A small sound classifier, trained from scratch: batches of 64, held-out accuracy 98%.
Rows from block 3 of a small sound classifier, named by matrix and row number. Rows with one number within an expert belong to one neuron, the router's apart. Each number is 128 + 24 x the weight over its row's rms, rounded and kept within 0 to 255. All counts start at 0. Numbers have three digits each.
After each expert's rows are labels from the 100 clips, of 14976, where the router gives the expert most weight on average: "strongest on" is what is common among them. Only what is clearly more common there than usual is listed. The data: drum patterns on synthesised drum kits.
# router: router (model.blocks.3.mlp.router.weight, 8x384), inputs 0-95
# up: expert up (model.blocks.3.mlp.up, 8x192x384), inputs 0-95
# down: expert down (model.blocks.3.mlp.down, 8x384x192, transposed), outputs 0-95

# expert 6
router.6:122100137138099105156151124107145109165113124110154140137118152121103136141131136129145132120133120138102118148074105065117154118106102202134125079176098108116116118139143129112134112152183140126145096130130137128127152137126122147200130129152117123191173105112134165115143149181100088135
up.0:128181068129106115140089152156141151111114136122111105159158133133136121140124134131124123120123109128130158083140155130125125164122120132103108111135099161134102100119158097107138144141118096096127088166200103080124128124169152131153128124106140118112115140135127134132109137109135129164
down.0:137123130193166116119170133132118133117073145168126120155143074122135140111105107138090109141104070126094117122137121142130128111143080112106100134106159140146086107147113118082111113098130126151128144178074114141148132149134081137116136097148092087139106136126132100144079154150108140090
up.1:099116142131107131065095112120151123149119116109106121112141177147119141122134148152124134134074147109114131110123133127147116118138162135120124121147130141139090140112123099089139129100052131116122120097120120133115116125118123139082148145119188143148108082142103102156123104152102157117
down.1:095118116144076120123159142108140141120163133113129163134148151160113130125133114124127121136133184111143138155119126129116141149118145133108142132150111133102152126117090135166142112140127149147132123107145120103114133160142160147172151118126123122122163122118101142117095093093132110087
up.2:132110093087084102112133117112153159150134106139115131088132128155150151150057117141140122142150140125136134146129106141153125134147106124113165114112167142111198165108151093156157101127144118113124105129097128130155142099131157101135177133147089121122138102106116123126082069124150100082
down.2:141119114122110137153091153113164130145123107121132134132136120189125110106084128129201118118146103120153103132134151187110125167128116110131155142119151116145154155144184133156132117139156122096122119152072110133103108136130126075105098123069150145142111135137117076088150101118106129119
up.3:147132142135142132088102120107142066149106099108125106126138150146107167129117150158128113135084107107125135129091139126144136116135121127161121115108145155124095135149124114111128115116083134093116128134119125156142095149105118095127120115142163151134102112169117089127137105179095183137
down.3:105121116123050124111140161114137108106158115085123163104126168159102133126157123124133154147125161135144145144125141146139134161131169136126161160148093095091147138117118126137140131130130105148136107097128120095123121152130139152191149136129132128097167107092080102128109096136118137093
up.4:139112088132129120121142100158163126154128092121146157119205147143153094145072124169146127128085145124130128140123101109123134108155143129134114103122122145108160129119160068131144108149147083097132104110078140123129151118118142121134172129139150139140128113103098126110126041157107126123
down.4:163119119098110143120105156132132147158117092106153124127127159178149101107059122093155123082139127087134122156124127168122140115103100124151155101174103128177124173089194136129120113116123135133096083173081094140093101103123126123105072120129144150107091124106149108106142139138118119130
up.5:127146129109131122109120109129138119130127140135159095152105144085142130067182119117104149162179134107127160118142133146165110148111132158093129108103164115207156132107134134127124109095106142153116135148174112154132159129168144132123124188115112099111121143164130125185091121111121108163
down.5:118138113101113106111109148143062140151131142156113125134108096059132158113129145137072132161116087124107122129132143121101110121148116147118107146093136157153113098177103143119117123072134117114145143106118122130134136164098145113110131158126127106121106138160142173118169124166122153124
up.6:102096135108101102148109139130099116134102149102101145097160141128168091161112137078132165179131123162158137106108150140161132182125158139077110119154107149109159133115133080120177095088115129128153116153128110150134089145197116144122118150118110112109104110124166167123103126104110137132
down.6:123118111149108117134128100118110114140143198135150104157113113118115143156072135134092089143127101102134130145120109111150100111136169116117151122109089115165105127109130118106069099144139116117151113157128131153115080136148098159134121126164108126138117109147167112086060187132159118109
strongest on: bossa nova; tempo: 150 to 160 bpm; tempo: 160 to 170 bpm

# expert 4
router.4:130136141126137122111105088128124122106100113135149119113106140140137149133079161100146116083140139113126175106214139126139120167140172119122086141117084150118107072079090132133098096089123084098116119106150127096147158101106094099076137105118119091084054095100085121118113131127096127152
up.0:091123126102153096124163131131116098140090146112159107053157135115081144081126137131114155164124124124146087141156136154145132120128100131113137136170123127129171140147119142140174123107133131134141151129095156128133144085120087112120130144105140153128143105142111127127155141134101166111
down.0:107126126127194117132128144141129139154118131148124128166136092131124100089124156149074125158133159099142099117146118169129112110108134092092096126128161144151131141130177110098146151077136134164157101149123078127103102136143092112130180142124147154121163115140183112098110121100116141129
up.1:082119151137148100094133139124141094146120160132127128101146126137114138100105127129110144176132141146119125148118126108158146117109132105084152130186133152167115160179135128127118147120108177147134152117105128162115088149183093154163172141114112153149152095124133122110144110110104157148
down.1:115152123092125106116165161121106107127099138165112128145133129154115132147139136118080139162159092151124119112184138137122134132120116085104118134135152139156121120122171127133145130117141182129133116180149069113117096127136104093142120094105126145123136137110147092109101067096098125126
up.2:102113131126143137148106129144162110150125127150201140126112138120118102128110121110133141158153121129084142137044091119155148104131089139085118082131127103139108131139138098150200122077143144139092137172102143135110117144137143158097153138140134104155149128134135140110156070111130165130
down.2:118159126074099152156102146120099132139171113167174176164131133090094144179135143118121141112155105130093113114107061114099167122131096123167143074127095128109121136123146145106116165104136139111107140115126087125117123084135119130126151153122133131089122113130195126119132127115125130105
up.3:078132148122106150126129112115154114097133151108121113095120111134135163119107114114117124168130155124127107157105142120128129102124126126096120090200142140150123174170128125106121125112147158144121161139112149134135146187142154156146145132109127108142155126128129122120109100134103129115
down.3:108120113129132100137132136113120171115154155146118118149128135165143145159154118122117134140104136075160104126112144120112139109105103143113111091123133111126140113076178133091107077118138146120103088137190075112123119106166172053124120155141142155091159149104155106105096113099126122129
up.4:094128158126147125159113135076125084100121115125152111133087120149137123139095108089130139133135168116099123121084134101117133077102100161096108111139152127148143142115117131161143091160140153134104152124122114121111116151146093153115141115134096112185155135130123138117136117095167179098
down.4:137167110107132143151110098145081142162167108142154103143115138098125141165166098105125098149136172098108142123154119064099147113134070131152139104156083160104137074103131110147133202115155097116093122128149122154136153109102103096108135134131088154140125148131171109142133118142153139142
up.5:141127099130126138152138127101104086098122113150119140138097143086108151138230099147129116133115129124129138098151134136120112160115129162119139114128169135133111141134132146105143088090114142151108150167114140100134175203113138154109132135108141088123112154150131148147119147076151130119
down.5:166106108126119166130130110105100139111147169124097121128123120090141141108137138102091101130139117152129094129143109120123093136141141111121133063112140114116097177127095110142137152166138128109083129084165149190137077089103109110146121147128127091129119103175118139119122195159172101117
up.6:142133141100114119124152114144176142156118132109156139102141113147067135110139148127156145186102086134138148113183151096149130105191138107143156105107140144085155118128114109141112114129136108121131166144123144126119155183108100129093125165120148166111108141131089108166134140112102115147
down.6:105132129146099123115122109134136173156119162140103148124142108151139114080100167093095106158152145065150102128143135177117111167144141105125135151110127152160153137130151104143081112143119136120123075160092100117108114172141146116152137107159150138102137113164144120101140130073137124121
strongest on: tempo: 70 to 80 bpm; waltz

# expert 1
router.1:127120128130097120094121129106094105159086187128123158130169132114093119105173171101121117145127129115141117104188153106100080130132137133138131158091112148134132106125137141086136108106094122096119123129116063136116141163117134099110131149130129088086128124146184184124113186100111134114
up.11:130157120130129135174108134125126123134148132142149113156106159106146140106186106138127104115146108130113127109137131102142124156114169137117118108099101115149173128121127140115128089108130144135162152131095105110129147119130107153151144158120121122121107127074143089119128109098085125172
down.11:135089138102150092139074109103080126153168128126134120134108086116168160128111137107126110101119099126156105149148126125127122097179118119129101087110108131137113164141130106097115105098112134140129146111127112156142155106115128087074135176155134089163079102129133133090120141183131137105
up.12:153121148088107130151152120101131106085136159135177146065100130115138178122137118123117145161150099061113091102107124166132141118148119147128186142111107076125145142137138126160115128168135163166146126113090149162093110157115098137108123141156116141121123139111117146125088133107148095131
down.12:116120131162137115151090115120180115109132108119126120149114115071141140111106136118143115110138116124102140133120115116127173116154137134119099118084149134125204168101144137084105132107123126109127158134121147137179161118129157104151128124115139138133093134104168095128110114088144130138
up.13:123126093151101144071090117133148124151136150122120151074183139143127098143133138111109158168108161129103125089109164141119138105143145126110120137140087182103155133141135098103124123127146120140120124149122157123132144147148136132158128172114149148138132110109141093106131060126087109119
down.13:131102148144091181139128099122145146120143110129123125157171160156083154144140126113103122142086126095107129134124123055111124114137106131094177111100138130177143149071136137136112146169122136132135116108135113156156085143117100130155133121129141071139155122122130129131116131129133148126
up.14:099131110091150147090099135132149203148140111125155133123130169122137108113142127139168141129167123114110136104142141113139130153133158118100133107102137159119142160170146093121085107116165147127165120134127076102123140122137144090139154153141112129127124174143118145131130094130140104146
down.14:123117117084131116130118069112122119121133102096183151120125152115166134137124143148100131100101105140126093143145155128126131118136073084100073099117131156124081153113149153104090101108085155161104118123163153146146151117090123114098091185142114097127102107099130128127129117159128167095
up.15:126125116081138164121091145124146106122110137128105099116145191125096118158136138114103110147126093136054121041073125069150146173111147165120151139144127116125136122140142144146150153071125126125124116176143089129139140145134110140152084137139153099116129123073128109153151111140131113152
down.15:144126150077112108128146123123073100135113113095120168132085130134110103130102117121154140110097098152132092136107135077117127145150081102149146067137120144116144162134134152131103142137135148204141125116121156101138144096128135097108128110123129110155108123082102158147095102158149147102
up.16:112116161115129117126130115149114146167159146145154121131141094153106110123147142150171128113140170157199115145144109176120108139115144115116153111152117124142160126138144159095097122087161137136118078128114136140137114120113138111145144105113100148127083120153034164092136133104137139155
down.16:146073120177158190111090124124139139142176127157111078114175157106136144126127143102143128121140160135111103131128122130149146121136124102141139148148119137086081144143121121137124110143166108102120117111116146167063151134167089130150103104167154129121131143143161121105132130130124149086
up.17:118135155103165102086161091164137139104121153124132098109151143129112122120122125108130126139184129099129119161137111118163158126110125133124153155145122136141126156146109117140143117123162113111147169163139103143121142121124110125091095142108125126124118110144077098145151137121141146159
down.17:128104120140178122110122139134151096150108104102137130114076138086120111120088118148142158114122080159095155134103144176198132098142100113132119158185141160087076099076100134122154120122123153181133139116140144122114115114144085102107089109129141121121117125111151099135147089109162163123
strongest on: half-time

# expert 2
router.2:133127106108150119147164123121132146117101147143150160146124123147115128141135136147161099113103104070122117136152136153124161099110076121116140118166146112136106117112155095147079143160139136132115127144141140092109130112096134139119154153197146166138175122132168140147107130120136115131
up.11:148116104141124139092118128131153136157156070116127110108171190107104102124076108171156111115120143125109128134121153114106091124118153099127112129160077139103100129109149114110125127124117124124145114137106138144096141103123108127144145114149156166111127105097136173126135069178117105114
down.11:158142116122157107108118125164120113117134140115141168138098114152125081119108116140174105137151068091094129124144116168091173120138118116143130126156134111161127137141138136105133159120121139158139143165092110112113161125146115143078141097125106168122118123102156119148156102122086142133
up.12:107083123113116131122150139120115142130101171157176126133143148126161166112136164096125139133167143108111114069113164108137099146120124122112139110162092105080149142098096127135109144151156119142123096105112114120111148142133165137125098141137181120151167138108096155124151162128068115128
down.12:129102131149104128138183110144140129123140127133125137075129119144113119137120105134073137128172131109137140147135136121154113137109165094136137096135118111164123126123129127081117119163106117142105101157140157109123104077135126086115119114126101117147146106108147143120099135150082091100
up.13:123092201129131114132144143113128137103095159107142099099102102115106142154134117070094098155156145108129097119120155145157155127105119161127120153142105110118149134120090117184154115103153119143162157151130120118129162140120136144117066135092110097114148119113128119157118148157123103112
down.13:141114131160103097116126110166172086121140122127119102104126132138075122127104123143127124102095135117103168105126149157103157144121099125102150155157103148147090103093132129132118130128113136149130139089110124102171133117077093087137120086142121126113122151165129083166150099091128143120
up.14:079148107128095144130146113105151095089116157097178099108122127144140144120135130113149133140114115131152102113082082145124178098068110157119155102136126134199092114144139105116169129131152140143146141108164107167110126162189113145158113133152163115138110141135148092195141106080120099149
down.14:127131125116133091117132098099108128115117163125121118156183146142147125148124128101134141081115134141164063111120134141115135138080119104102132131126122125144134115115112124148123170098134115123088114161174146109157134097122139138132130132130173096140124113167125127177171108135091124131
up.15:128127178127160077160138090112107102138136153128150184108115139072122148100100091136142132155107131099137179139160123139140151155150122140129126128126136101129140123105140123184184134085130149139132161162111074134105095119169084111147130141153121103098155118108153100160094125117093129106
down.15:107103132083171081138140138111114112114141103143092134140143113145113136148134137159113122123096145103147148111151129097103108126142117130132080140149083112107141095097079134148131104101090123150154126097160106088147167129136121143143088130106138107106178131146124119163146091138094150080
up.16:128109100097133156126128096124138128130117139117142155136164168100164150129131170106152124155116136079070150163121155137164129108177118146111125097122113115110113113171143102143117131163133122132121121084124110138109132173112118126118112155149160064159155167089123166105136117149158128108
down.16:109136121124092164126182106109156160130167101120116140093159074137125110095143106114102110135155147120147135158153118155190082177106149119080112140137162093154127171165128130106125154128124124159119138125120164101095145135103109100116169108102145094133135099125129137128106123152105096126
up.17:104108140110146123121142144130176148137128116129128114094136125159067143105106119124136135140141097132171121058171158171145111144120178103103145135162158154094142138106137134138111130126109141177138119090141141109153120136125110147116127099105124127105104091127120131102116121140151144114
down.17:126097108193190116120122142119157095134180145140106107139092100125098105071120109115104157118128092133132135100151151117123167131152126113161109164138166107140112106163099140113113169134113119122131127148105115164107134170155102113088143105127125144135087143137143142092141123102137166127
strongest on: cowbell; high tom; half-time

# expert 0
router.0:103119126132131095086108120125153105104143123126144133151121160144104159132078117102148129139135085081148163100153146149181143130123166117119148155125126178127111133130118099116174136108108134131096116158128189166140099152123133132092143128107162102118108089147111089161120066130111129125
up.11:121142112100130093088104116125071124106154146123125107101125132143188146097136149122129130146094160131173147118187149125120116133127108117101142134153114141129149134129159134112156124107102135151162141155131130122135141127148134115174096142133116133110121140186129100114160127079106108155
down.11:094129145134137111094088077110167124120133185139119094099115166094111137087115135156153107104156181111171086153101079143106157149129142080108104131107125102081152135111143104155105116144129105138126139136125123134108086123135089120158164145155111105135084150197146138091125109138138145114
up.12:118092133123160085166106104102051112075131135099143127125137129109124122129122150143102165160108096101176157085115141112175138133123183145119144150124105114130124127122132155132148136160129177167139154136151155170120139090149137148161144135108181163166155130103161128128133115053099116154
down.12:133124132170128080106093102116134150125143108147127139089142132145108134121137126130176148050155148130136093135138136118100103100131146096122182175155106107121157128132139124122142162174127101145120154139128143111135111089145128096166170120078152099131137118125099152118129086107144143119
up.13:128111133091100147117120133150133150145134086121125128114133148106117138111136140132177128109127098174093152146113129139127120117118167090092109133074128127166131080084137130131088122101114140077127164119098110128135118144139117092098107159140156100122086136155110151128137152200129170129
down.13:101140128166095106105148116139116123112128123125138164141139145149128162142106145118111122148160154091134138101113154126152114123153079106123166092116128112156148143121146162185142145165127105137131120152147113123134121134103172143176121102157110123120159116078098121159133110132136152134
up.14:123107139097133153145116128134138154123159169137131143145109143095114136162125128139117133130149121139082096128092112094135159119157123143149081115125141112159167131148150166154149127153182110144151137146128127107126161162153107144148134126151148157117092130074127118180146158154129098126
down.14:130174101094107138138120144105087121113135110144117173122142151141147155133140128122102140145163112144126175157126115110099141108159115128142141095153078136104151121106072145105113147159134132127125137125136131109167167122107093085170102142145130152144133101109144115170126103110159139146
up.15:111166120139072135102114131128087138218112139135110127161142175110130136131131160105159131118105116153116140103136142096127143166119137145096146071123115143147148097136167151097154083056106136131131110133129120184112113148182129130153077123097150116129113124140128115105186108112091148118
down.15:100143138159094159118132139150150127139108144137120138084144167195133130089088126129150126107153154123129073114129115112117108138142138103132105058125124116098140143132109155155126111195107140101155125118123134109130111114120115144167158118131117122116109145104118152115097072106124104123
up.16:109119093134061131157111121149136173143154110126126118132133143123152106162136086157153136094109156151129100166103097088104135124137135094107103088136126124110147127103098137141136119128113139130089113091102115100118167129123143103121119107115151093151093120097141116100113126125140145140
down.16:115126116147153144122109090156147119125140122093130107142123110120146093146091142144172165140126158106106116128129121134167148164141113129085101119102168144106126145144159144159109135116119105111136140121137141130135124121151149126129142119126144159121100163102108135136143088078158066106
up.17:120123135087144124099126161124144126079108129115180154092135100127144107149126118114120130137145165115122134193090103140154153146122115110113164154151144114123155155123106137114129142168139149158106142130099190125129117080139111157111127146125106155141142139169141116099149147127140169097
down.17:091143118080116145123167133122105147116106114162123116129140116132138135108176134131104084155110158111126142097159158123145119155121146149085071158110122122104159106133125110135123130133129102113129113150088091164100159145128141138095142169133090116141122150148081109180133169129090109108
strongest on: one drop; thin (high-pass)

# expert 7
router.7:133120137146100135112099113177137178109174089132101113101132139084142138157088097153128124056134152145136141144125088112139106108154139153138127135126144131118081157107112140115131136124072116104134149082153162116163157131128129134077155131093103128149078135153070102131160114145144157149
up.0:138105129167157085135097153074153086118127152154132116137113105127102151140118149126102115122058122131131110137136135135097128118117143124124099137137107090083122114166103157139160159141177138152128101146130158140157154152099123153171115109115112144114119125115118129116147153140129125153
down.0:152144145123155155112110095110135107099092179115145121153125129121155146134122097122121151110087090100141072088145102125100118110143112147109144153107144123144124121131154143119109159117113121057142137120109133114139112097143075141090134123135136164091135144099098146152130092140123113168
up.1:112163127109136139144123126137139125134118097110156115133110145111109100136122139169165110136141118119104098065136146112152126160146123128140124050131159157101129140181116143103155073106114107127120123135132125114122160138137107126104113183096168095144105106119142159143103115105100133120
down.1:134145109116122056137141144133125098114131111152102173105113146155108118124078081150156123097120109087117133127117120109132132108122122173170118060120134107107171106114082132137124110123129136128098141150097135104150133116150142123119113108122159126128127114117144156110114093095141130079
up.2:109152110159088132104124175117113140114142135111147150133111089089134106104123110098116129132147101126163122154082145146092128125107126119098141165117118158144161097121116153144137099142156141116143109146102087153129174081140121101152131130110114094106143160107133141141092089089127077114
down.2:137140109170092139175158108108152166106098120091135084100146152154124098112114182151140121136111138107151069140130104139145150155122169083123140165113124105122122152198127177153094116142153140152172110169112151183141132128137117132130101115121161098175130127131130133139118146104119148113
up.3:136136168131106106186141172129100098173138134091127143159096111061100115094170102119156124113150131134121091147146097093135125141116127138112129113145111112130142106129133137110141134114128127154176123147109118112118132122145077106118123155174108104123128134117120159141124161137117088134
down.3:145140113130134091130113178123154153113147090138167162096118139139110100107117135146115142109161126108086128134106135157144126146117142137174084105122149112119166137111081120098138132099118146146101078158073110124140127113131120145156167101152116104151161149097153170122111126080137139113
up.4:143133146128064088146148180122143129173102162111118120113139133117060136129141146110137118119128097135139073124166087109142143126184122120148115116107120129095144123121134127150169089133080092126143093121156104117106149142131142101119109158145150121099122152140134137108145145121100093159
down.4:174173127119113099143117144119164168120130141121153143108080131182134111113106135138164130105099120154101124097100116149114118138124145100168153153150168127143152157168118120123150105122140144145091079135115134135083093124126166114113124144155111130108122150121151206168126132102139125105
up.5:152128139103140096109127117112194141144124147132145140120122086097078096144134133121129094132154133140138091177159110102132134114149141157156122146119129122124114103132110175127177090151101071093144113144136100127156128092105108111087114150132113165136106118137140109145127143144099121141
down.5:140181124116158096138104095147133155121154099140161107113095171187150110060110118114145137110131144126122133132145098123073120130104140127143149171111114112168161105142135132152142118108147143141132113116102137122095117134130131159123151115114132129140136160111177130133150106127125157132
up.6:134171159168126147172121165119163066134145097114142142134097144122108097084116105123146116122149099138071119124150131138085108136130134157105088140122074123130095089099132109133109149114150120121159113163125116121146128133138139098123156108113109087063118169151106142141096156161162129113
down.6:129164121120121183148158113115092159147138105141114110129098137109104144134115130128091140142108118153131086153128141121135127177097121143116157141113158130136103111157139144129102148110149125102112134087127113148120101148134123104158143137107117121128179106123143169129152108132112120102
strongest on: reverberation; text has "room"; text has "reverberant"; tempo: 80 to 90 bpm

# expert 3
router.3:110146139101130116126132137117153127095140081115113100116132124111105108115109127131132159158186131124144150149141126165182138143108126075123162137100154104156164138098081086121121143136129138113150154156134112141140093103120153097106164147126075108119106162145093112120129119125137123118
up.0:144089146143147138108125129151149175129116159111135093147184149133119098123130152109109138144100100154108133082159090104123126090110148097119113117096109122161168104133090140126117141139121123104144118150121125164123126123148169112115144159141176146168124160123136093136144111138128148110
down.0:107133128126150129125150135135108091124128141147141114160138140127131127132163120094125092191138155123116115134130127120101106128120142132121134129125133129172141104101135137113101106136110130156117076178137110126138137184129179116113095139190126121138134091150082092155149112105120106202
up.1:129157137144157160182115104118080126112164128117160169129176121099159076106156124118124161110096141132143166141124110123131118122127130189142129129171106134117123176120131142176127115140155143153120145172092121121141142108114098135114106143102126133149121113121123104135135144107115117111
down.1:121133114149143170109070146079117145167085146139165116116087114128116095129100135098130129109119145081151142129126111121159116104136143151108112150127118142072125149112090162115107153093175130135060118121111129153152148103131089157096103153118110120127133126159108139121131132142171152131
up.2:120085143133120098099086145133126129116147123098137144114089113130125125163151120146063154116137118141116151154137104164144136104136087114157095161139165160126142178078069119168135129104078125142116151133122148146143153092117134156132134120102103127122132146122099161094140139145133127153
down.2:137124109117175173140144178104110156128161150149128133149113139134099146139158155139144075176103148155144092141114139126126126113120207146181091096124137095087113129136124158126109149107120167123135110131140113149115152119130131126113177124177076152117090096136145127077100164131125116135
up.3:094093133141130174166169141114135173122157109143110146136144131157156130122105116119121144127114136114119082100108157097112129089149126126136146119164090133117123124122112149119132155162143147177122151117125119082126108136111115179155114130118152145125150132094119147111133126106119113094
down.3:113125128184175131110092129122175140116118141102156065119121133098152121157107137112114138101121117153125162124125149148149114108140123151172161127152167105131116114111152091132150179160148103104117084135071155139098153121121125161145118099095142115100096185157145137108147164089141182140
up.4:108150134149149122151123090111142113164078130130174134114156132126108093123131158135179122121126141120111137165144128143164120106094180131116095153159106126126091135133185133152134118162168147144104120173128133120106132100131088142109113156158117142142170116135143099125129126144108132118
down.4:124122140105164196088135141090131151126119112118115073138144111133131129101141103149128123126105136142134153108112141103168139154108127125128148128138099099077148145126083117102137101119115129102119117126124131134142152109120049120094166153060109110118157129145144144143109135116155107149
up.5:119125142134123163127184098105138140152121124143145097104165140145123090147122135158110128132132168177128127168121100159149154107103154107125106148135113105108114135109127124156103122139143110120089105125108135130104120075123081131139119169168108165141133115118122117134135096149119127139
down.5:162150147136144133105156116114103143113147102128093143120140127129120145137111089129129143111111128101117162140129136117154062127122116125118152105129133145124153152133115120147172122109140122131127116130139137128153155098136094090100131146120115121108161107111136123157109112105115103098
up.6:108149133140133098099125099101119133134148113142097109119153119158146152131117103102102125147116120137156117116148102181128152117056147139070147138161105142122148174114158130188129119134128140164102141125198131117102125086158113151110142153117121149126123113133189151133161087164126113118
down.6:142143138112147146148117140107187099151149144167142176138126116087151133121183143124127113140097137108133138143159129132137155133132145101127076159158128125105111148115106132177126103106152145099075159121116137158155141129122110130119146108107107125164154113151154117136078191117110095100
strongest on: rimshot; quiet level; march; tempo: 70 to 80 bpm

# expert 5
router.5:146174105148144138120149167118123158134168159120119133150145126133179099139151073114133131133088097166125115133131108136155146192140082117129128183135153143142144156142135165124131161140139114129108130147177170145113134115156129107133108108153127146096130124133154107166127114121130115135
up.0:155099140080051145102112132122120097113093124156162140114119116159135127166140129131117145131136104161151111138117110152140135108132126170132135100120141121098144173144125128100122096165155110114113122111103135148117120134110166119110141132109125117163123136164129156135135150124135099174
down.0:142162120167109124150139163149125107140078143161107124114158145139128098099092129103157121093103111105129116111137159105137121153118185085099085123110131137113151084122116151121149078136132138142139096155115139129169130091109165107102140113144118097162128115125078126129139084101066103095
up.1:134086179131145078093103088104111141136126136122135148100150137156063138148122108149134131109115139146142139098147114162141117138087139113134130108117140092088122152147180135112148108141137139133138128144098133123161117116130117096099151144108086138151124134093106118088091129156130111103
down.1:100136128115135118124163154139092134123101132158139129124099155080131124174122119139104123112097087140106133110129124119092052151150155162160079138137180128142137083134133118126161123098136107113126116124125136119100116142078159122129150142180149112133109142156164100136150120122141127142
up.2:121143143102175128166135104133165124158103086139145135130102131176175136113162188079124124127119151172106128135123154167107147101122125102127138097113131091104134106100191152126154113157137081110106116163129114103124171170145143135143099157090149138130153121151124138131144175145091125129
down.2:129121139156140089121152149114099075117114126119104118132144118143173107146096117118115151087148124155161196117142170103129066106120125155172129124107146136128099128123133113097185106123128147100112121108152151121149106145126097128114097090123123127133110118103096072140151122076138132163
up.3:114120123118096139109081120121133163154099111113107113137128141123114100163131136160136144114111092160128116136159120149135115097108151135136148132134166147165100161102118119148139145136063152135119160064142148112140169142123158112098127102114145162153113127119124098143129112171155140138
down.3:106107130160141118123096126124123144117129160138083139128149148138170098166126130117166136110155119099125117116139104113128116130127121111182129107148120117134109165148132150107139131116134151084127141129125148130169117120118082084098168087112160126161151125143115101099113143157141094173
up.4:092118128124102131109098090157149130127147106100144125110130121125131137170071140124161149154106100128152101134090160103156143104142178134114117145129126161159173141111155103131150174118102128132132148120117126128132123102162126111107119123123108117134142137105111101123150064140111132105
down.4:116148122175172164133105109092117192109138152115098090139117133147158123132131147136160137110167083162106150131117149094109087123128114123171148112128126112155095145142163099150127139113110152068120151113131178166150114151120139093120127061093122160141137124085133125105154120135112100169
up.5:130101102090150108134114058134169077134128123111169137083133145156157165127147182138146129142104129147117185144107164137107126087112124144134150041111127115118119082124143127089148155119113106141103072126134111142109139150140142147131105124127111091132127130142133151126128162103122111122
down.5:159159157149107119125125163125102076123138116151122100127138134124117154139101121130125151113137164155154176121126149118151073104147106123119085129082178132110129129096139127122204120146135127097115133110153178135159111105114146132107113099115107115127098116107094079096180073089130116133
up.6:136135107132149119147135123086157058094104119132166120103084152121143147098154167101179110158143138127105139152127154178102140133117123096134141103124107110116150081126175106149145111142117113118140115197126128109134193160141166129142126142089160160123149101094156098145081079100089094117
down.6:164081123171142142112118162113098105137149134106111161138169070143110134128106090123128112112137094175130138118152126116119106080143165186170098128101154144132092150111105128106154097142162163113108193085130100110147124147147132112127122088112117165126111131124106131096125121118145164161
strongest on: march; tempo: 160 to 170 bpm